config = dict(
    encoder_widths=[48, 96, 192],
    max_steps=17400,
    adamw_weight_decay_other_params=0.01,
)
Rows from block 6 of the image encoder of a small contrastive image-text model, named by matrix and row number. Rows with one number belong to one neuron. Each number is 128 + 24 x the weight over its row's rms, rounded and kept within 0 to 255. All counts start at 0. Numbers have three digits each.
After each neuron's rows are labels from the 100 images, of 14848, where the neuron reaches its largest size: "lies over" is the class under the peak; "top examples" is what is common among them. Only what is clearly more common there than usual is listed. The data: drawn small creatures on textured ground. In brackets: how many of the 100.
# gate: MLP gate (encoder.blocks.6.mlp.gate.weight, 192x96), inputs 0-95
# fc1: MLP up (encoder.blocks.6.mlp.fc1.weight, 192x96), inputs 0-95
# fc2: MLP down (encoder.blocks.6.mlp.fc2.weight, 96x192, transposed), outputs 0-95

gate.117:134099101146111131084136096135132130128190044129128090100118131119166109127184135101161152132117146126133123154133138076116142123130130157151112129121174109137157136121159140100140147156121116102157148109143157093148098139073124103108129126148129134134136131115083112166157109139141140118
fc1.117:132123167086137131100121065113129134125130113080121043142119121115145120066153131097154138092130151139125129162107123111086140123123126168159128143130145093128162129102128140101145129121119111134157146075160173128138111133120140110116148113126109151130154143072108145128131113130169142126
fc2.117:122102147134120098152092129125113115135153136162109075062126148133103140125120116072140142158110121125150137085092135109119095137128074132143163148128112130160117091121133157140125126177172124085119124138128060095155099133079144154137152130115151119130088114134101132130127127133128144126
lies over: body (100)
top examples: grey (100); plain (85)

gate.96:102119117160103129116166113067099120091136134134073115125141123131139122067157165132130096136111146147132153088106132092129137106127173142129077096114173128138120128134150090144126129132074142135162117127124111137112129135126128086109158148112121097123096084115103146107120105160082122125
fc1.96:133137056149142169133116141123068124116123132190136148127134096128159105123140127106152170125153138103182109134118138155091099130129133105188129127168160076135148119152124102116126132109151145159149109112135126134145119149133128132113132139124182164157125119134129115107170127109132158161
fc2.96:145143149139112125140125139151131167113130129159114092093139148141113120095152205131133144107120119133143133149159122156141146130126117159134104135116104114132140122143157118128128095136147153086131190132158060122125138134167097137156119165113082134147133167139087137183086127107086120131
lies over: body (44)
top examples: plain (38); blue (26)

gate.143:136136163123165138134150133106105127109100162081170148131132131119166141132073060148135140127102127130127127127160122138129155158135126141122151109132115159128147130100147123079126089126134168146132129085160127146127138118113114124145063208129105114126143077132114129126141132166140131102
fc1.143:138121094109130162133081110134121144130137075111085180090128100153169131152114126143132181138110153186126089076135154120115126123118109149117145119083145072148133171138143119163138126096131121114132132129099162130132126078136147143120112130097125140144124139135114132130128108114086134175
fc2.143:126133197144110112151169115128142125154117191138142135137129111143114103135108151113108107156107153155147143128126079138145122188124137134118144115154134142180116098115135126179149110103094147125085132119138111112127132173174113138164127136102142174152129094145130127146133099159112110088
lies over: limb or head (51)
top examples: black (53); small (53); turtle (29)

gate.31:145126104116131212137157146126115196147142080122130130073129113111125133113097144134128120127127118132146124122121177098119084122128115115150102154113135120121156157103183087117131110148141134177158124087083100142109113117109110100137123132113141123133164125107099150151159148151114126141
fc1.31:128143120128101115139114149122154125139127146097100119118187119120121061086128151143126223172160153109128116089150131099144103135134113123128089088106149108098097114133132173129117115110114137147121141148123158070142135131119160107137132121131125116118125136135098105118161137092110104141
fc2.31:132112144122116141167132124089129133128127127138117124122120126117118145097190172129128131081096066123140149132097119170146127118151122133160141171162151151126075131134153178092128168137147136128084141137152161144124173117128150148145118142141110141110112129193162107114101098138140120111
lies over: limb or head (70)
top examples: snail (72); small (68); grey (25)

gate.51:124160183133182166126134144133089121116127146120095145128069156117169092130078078193136130120128147121135143140134137144171142098104153097158168132119136140147143120102104127128096124120119130091107127084108146142115131139140107108110151136106159120143138110136121128129166165141148133089
fc1.51:126120165143134116154162142078163127119136173145153114160117124129129139103155135139120099143075107138087149163129137123133140129098132120132116166142136138111118127076103138124092140115122128130097104130124097134143161128145089129142163053160102115080143137078143128080162157124136116104
fc2.51:095137111123126123125127147216120137125162085126152120126148113164136136165108126130114124109128150128108153093105150106143146139162134091134112142103088182162144105184132120108123133131102129137144139105129128145113137107080135121126137135141137142143119195131126128169132150082121145190
lies over: limb or head (84)
top examples: dotted (44); snail (30); green (28)

gate.70:130107148112116117132130112137127194115090132130100121100134128157093125132129119122128156081164146110128069122137142164109096155106110128159140129124105069136143112129124129147151143158129191171133129140130141087084177166067123135130128130139116107129129143121136092130170119155121120105
fc1.70:142132140127149132137111117128118099106122159121133124181145159152125105080106132131131105172147104162116132124146105138144156053137131105187106100161127119130131140149064122072167158119126152138167120123145121136125155144146093145125185129133165141130130132109166121144131135093117132141
fc2.70:127119124125132120124129170155094109128078182127099143150157176109143147136152102204117184111136098149138137136127139179136148108087120101125140098126131131130116121128107137127107114115106097148147117120146171104180130130131109089143109105148082150115147123098114124136083157124136110116
lies over: body (97)
top examples: black (50); scaly (42); snail (39)

gate.125:123114158127130109154127106102155117097128108128175140131077132127192125141131124109126061126084126133133147108113135074085118115073129114127067132150177127107144127130105137150091148145127125158154113119129121127147167116098124140131118095132130135098130093100176140135111145126115165115
fc1.125:110093085125128111166148094103161138106159118132147137107151102142100158126129121123178139122123106125077156144134127172136129133127115150146110114127129125126072156113134140109164157127148130168090115167139133130128068153185145143164185125167125112116124111154123126094105127105101135108
fc2.125:126118153114133117138176114088123124162076139144108130133167130138104137092124149087093096155131100134137137141142127140090132125096117188124102139131132115116104180103116126132118110166198124133130126157140139119137094137122106111185130097160103181141143117121127143121128081130137109093
lies over: limb or head (67)
top examples: fish (74); black (38)

gate.115:136119163099175173134119164157066148143126115114158142127118102138149146178097111156120155117097153123128092165102129131114177156128144112162107105128139119117138152119128114153116146085140117043089145111122153123135122117115115152102129095120107123112127129106129127146147119098161115098
fc1.115:115103151164124105189142142070131152088150116167120090154121125101154115124157141129141129142133116111106121119172118127136106096122153106115120118127138128089129131109130171129128158126120121119067123129154098140110128144132133148143135120102135079106114144079140094067132166150115180099
fc2.115:125143107104113137134114123142128113090127076129131138096073117137145134126117117124093118114137118110112134107128172123134171154143127111077142141097051131103134088119116141078110132130137087148166125111133150128125125122146134132155135105111041131150108176142103126151152128125100097128
lies over: limb or head (96)
top examples: beetle (34); fish (32); spider (27)

gate.151:084096114143122128131185138156116128104151125103157135123111154076127106127125103200130116104120183114153118135080144153113132125161115107164094085130127153128126119091110152123106071136147125121128146147163111116140121154097141120114152139130108140114132123111144123096161189112114117148
fc1.151:095094100189119126085127156124108144105131126122122129156107123139186160142139109133112126159130093102127137133099119131104141131103115123135109160150148090137185145186125171168127089135128168127089138123144101105140155150130166089156153117113125108087136123099108129151127098141130126103
fc2.151:104155173132134125111111098088144142134112140148130092145121162104136129128131153161113094132148133136152066097135145119123070118128130124106071094122092125169166098093123088099124106123153109132148142118155135130095129119086152115165081152082112140124114131121124144080113137105127119119
lies over: limb or head (46)
top examples: snake (40); striped (39); fish (29)

gate.24:117119164094084065176132144125115117103125126112143151126131106083111130144102128101114118082124043120129158141138130161099128154133121147100121138137142124101096175112125148123113128128139132129148158129185162131100120128147109118160112150149106149084134127125127138144074125149144136160
fc1.24:074117128118136136128117114158139168049149103161135089114118109124144128119146125167146113108129089100108165133138120140123127133136096142160086101113120143161097113105122115178126095088118168151094119130141130125133147137147178117131158108094137173089141120121142128125077145115126128153
fc2.24:156118140090133136135126076131109076135134142146136147120134117125134114198102156129112132155131141126161137121129117111127123103136170178093140108103171153149111126086124132157128171168117117146102128132138112122136105154106120122135132138161063156147140204097139163134133137130129097144
lies over: limb or head (56)
top examples: turtle (53); scaly (48); grey (27)

gate.67:116099181124098123130118120164124085134130134140131127121122152118111087160107112188190197131158182098129097128110116106083199125150131105116107126128144124148128156104108131132126119133163133124156092121124135118133139134118121124127149114123100083172113106161138159111136134128122132134
fc1.67:129133115113111130077095114116150157112129099146126131111086131117112170137142116126116114117152129127160117119116124148129127181145136118151152191127127125154118115192121122086129112086125118120149153129123121216125123155137145128104117161124131126132054118128117097156165147131125166103
fc2.67:170160189132145142170082124133118123053132161142111186171140143132107137135166100131135113104122149157116145138128117133059148119179130124123126118129141108135154149147134134129158130131117129072095131115089129145098140129130118151113139135116126135133112105119177126124095113140125092137
lies over: body (88)
top examples: scaly (83); red (37); spider (32)

gate.102:169131150131132173083136125127092159135118095130161152145124137116111146135128128133128123105117077083137091153128156123148107132108128106136133093127124140112201131122104121102114091127149134125137138103140124161163111120087155133103085107196112082118103124144175128128159122154144136097
fc1.102:128147131090143159127147166134132158120124139108155121080128127159108114116111123117134095097135129128097107144100111131183120155148146132141121194124117170156097131129147080140138135131143103132130130135070182132087124066154118101137105162148137110135130182120137156128105124111135153156
fc2.102:116128129140140119129126114129098113153115157109100104156121152091167147155152104097135155129153132149170150132154112109124125069124135202117127120119132156110164130134137116169129099123073140117113141138131099116118161099139102144098075132123136119128093097184093110173133110109137160126
lies over: limb or head (26)
top examples: black (41); snake (40); caterpillar (36)

gate.144:140117123134110101127128101096149119152120137149155112108131117099179110049118143128118116123118128139128124097138147109113133150128154170129066093167103148089142137128171133124094151133174128114156109130116121131129176192106098118140126138087135129142136096110170147114155118137097096131
fc1.144:100140134151131127146158125118134145117114130060122109116178115139130121105147135131151151105135171135112104134137110123159108138135133118216108128085112141137079147141121097140080152075148126121125174134137101080128107119159122146138134114148139128150086144127118140154141104117171105158
fc2.144:105111122126174113129105118108119079164122134166146152165119115105127145141118140099114089134125119127165128117123110119118133059118127145065165107143141143083119149151140176107153125127089109115103101127123135150116195111151125126136124157166134144147170128120136138157160105147137171116
lies over: limb or head (26)
top examples: caterpillar (56); grey (26)

gate.123:148114161157136167118123128131102138123094124177170146154087148135175142150118105124144126132124091117159105178120157121146116126132160124090125139112135128131149116104133115087087126132136155111156109151115143158123108177102119106116101122074118118148161121097080121132197151148109142139
fc1.123:146114109110128137125079130137180154143104156118102140113134109145114105131152139131116124139137139162160124147092116105121113108115160116169119122153124098119088133143116141141121116114057123099122151130138189097120130094130157132133152115116172145130126222176128134128129083139127118117
fc2.123:128116131164152126124129087108111142159114122156164150157107083129095146155128185103145150095088077134145176130133119125120118127129125129114089143133158163113118162117151123166131132151127171126129159154110151140108151120138103125124125180135098090078153091147109122145139119141110157086
lies over: limb or head (100)
top examples: fish (70); grey (38)

gate.183:188165127186127122132158115096101128122107123108128098142128136099174125124157084114148145172112110152120129099103109138133137156139162132065115127126146127134153109134164104095100123105129152108132098107116184117131122152117080106118108122068125115108132116114146132118140174137116156137
fc1.183:116067125177126165112134145114109148126099126172104123177095150107140138154112124140158109157131117118148116144119116125115129146135163146080146110109159121146117119116140118096144135160124194125135129169122116127125131174107092141109121101097101143119133079101108127071129131113124187122
fc2.183:129130121094085131148138147172136119139218108104163128087153124165160107129117171129124113129151158132117131126134102144151127149132142117161131137137112126145130142137133171126152106138145103125133144099143081166157069167108109152129163117128127134125130185161146128144118170140114110148
lies over: limb or head (75)
top examples: fish (66); grey (34); white (31)

gate.118:128133154130131083146166126122108054128101150106143129132141117110123130092118096119083132122093147151083123120131063089108152146136172150111129110099149125169123134124175098131093141108149108093076121109121111109143114102108147141143154129135125150123104122177157105136139164133120123128
fc1.118:104104079156196176116071145133120129122128123105131148147110126182115111151132173115156148111136129099171123125118154164129120110120100123131133125159130124119149112148089168117129104129126135155144156140157151176124123142129097109103140130137172084164126127127080131114158115088118142138
fc2.118:103165211091117117174141129142121079107124133128150121171123121138095125139132189107145128149120130136084141139099092122139144133146128174132134137130129142140123137116178117177143126128155109128138114122135111131144115131127128156130166159144043127123132130143107132136103142141151141173
lies over: body (65)
top examples: marbled (37); green (33); teal (32)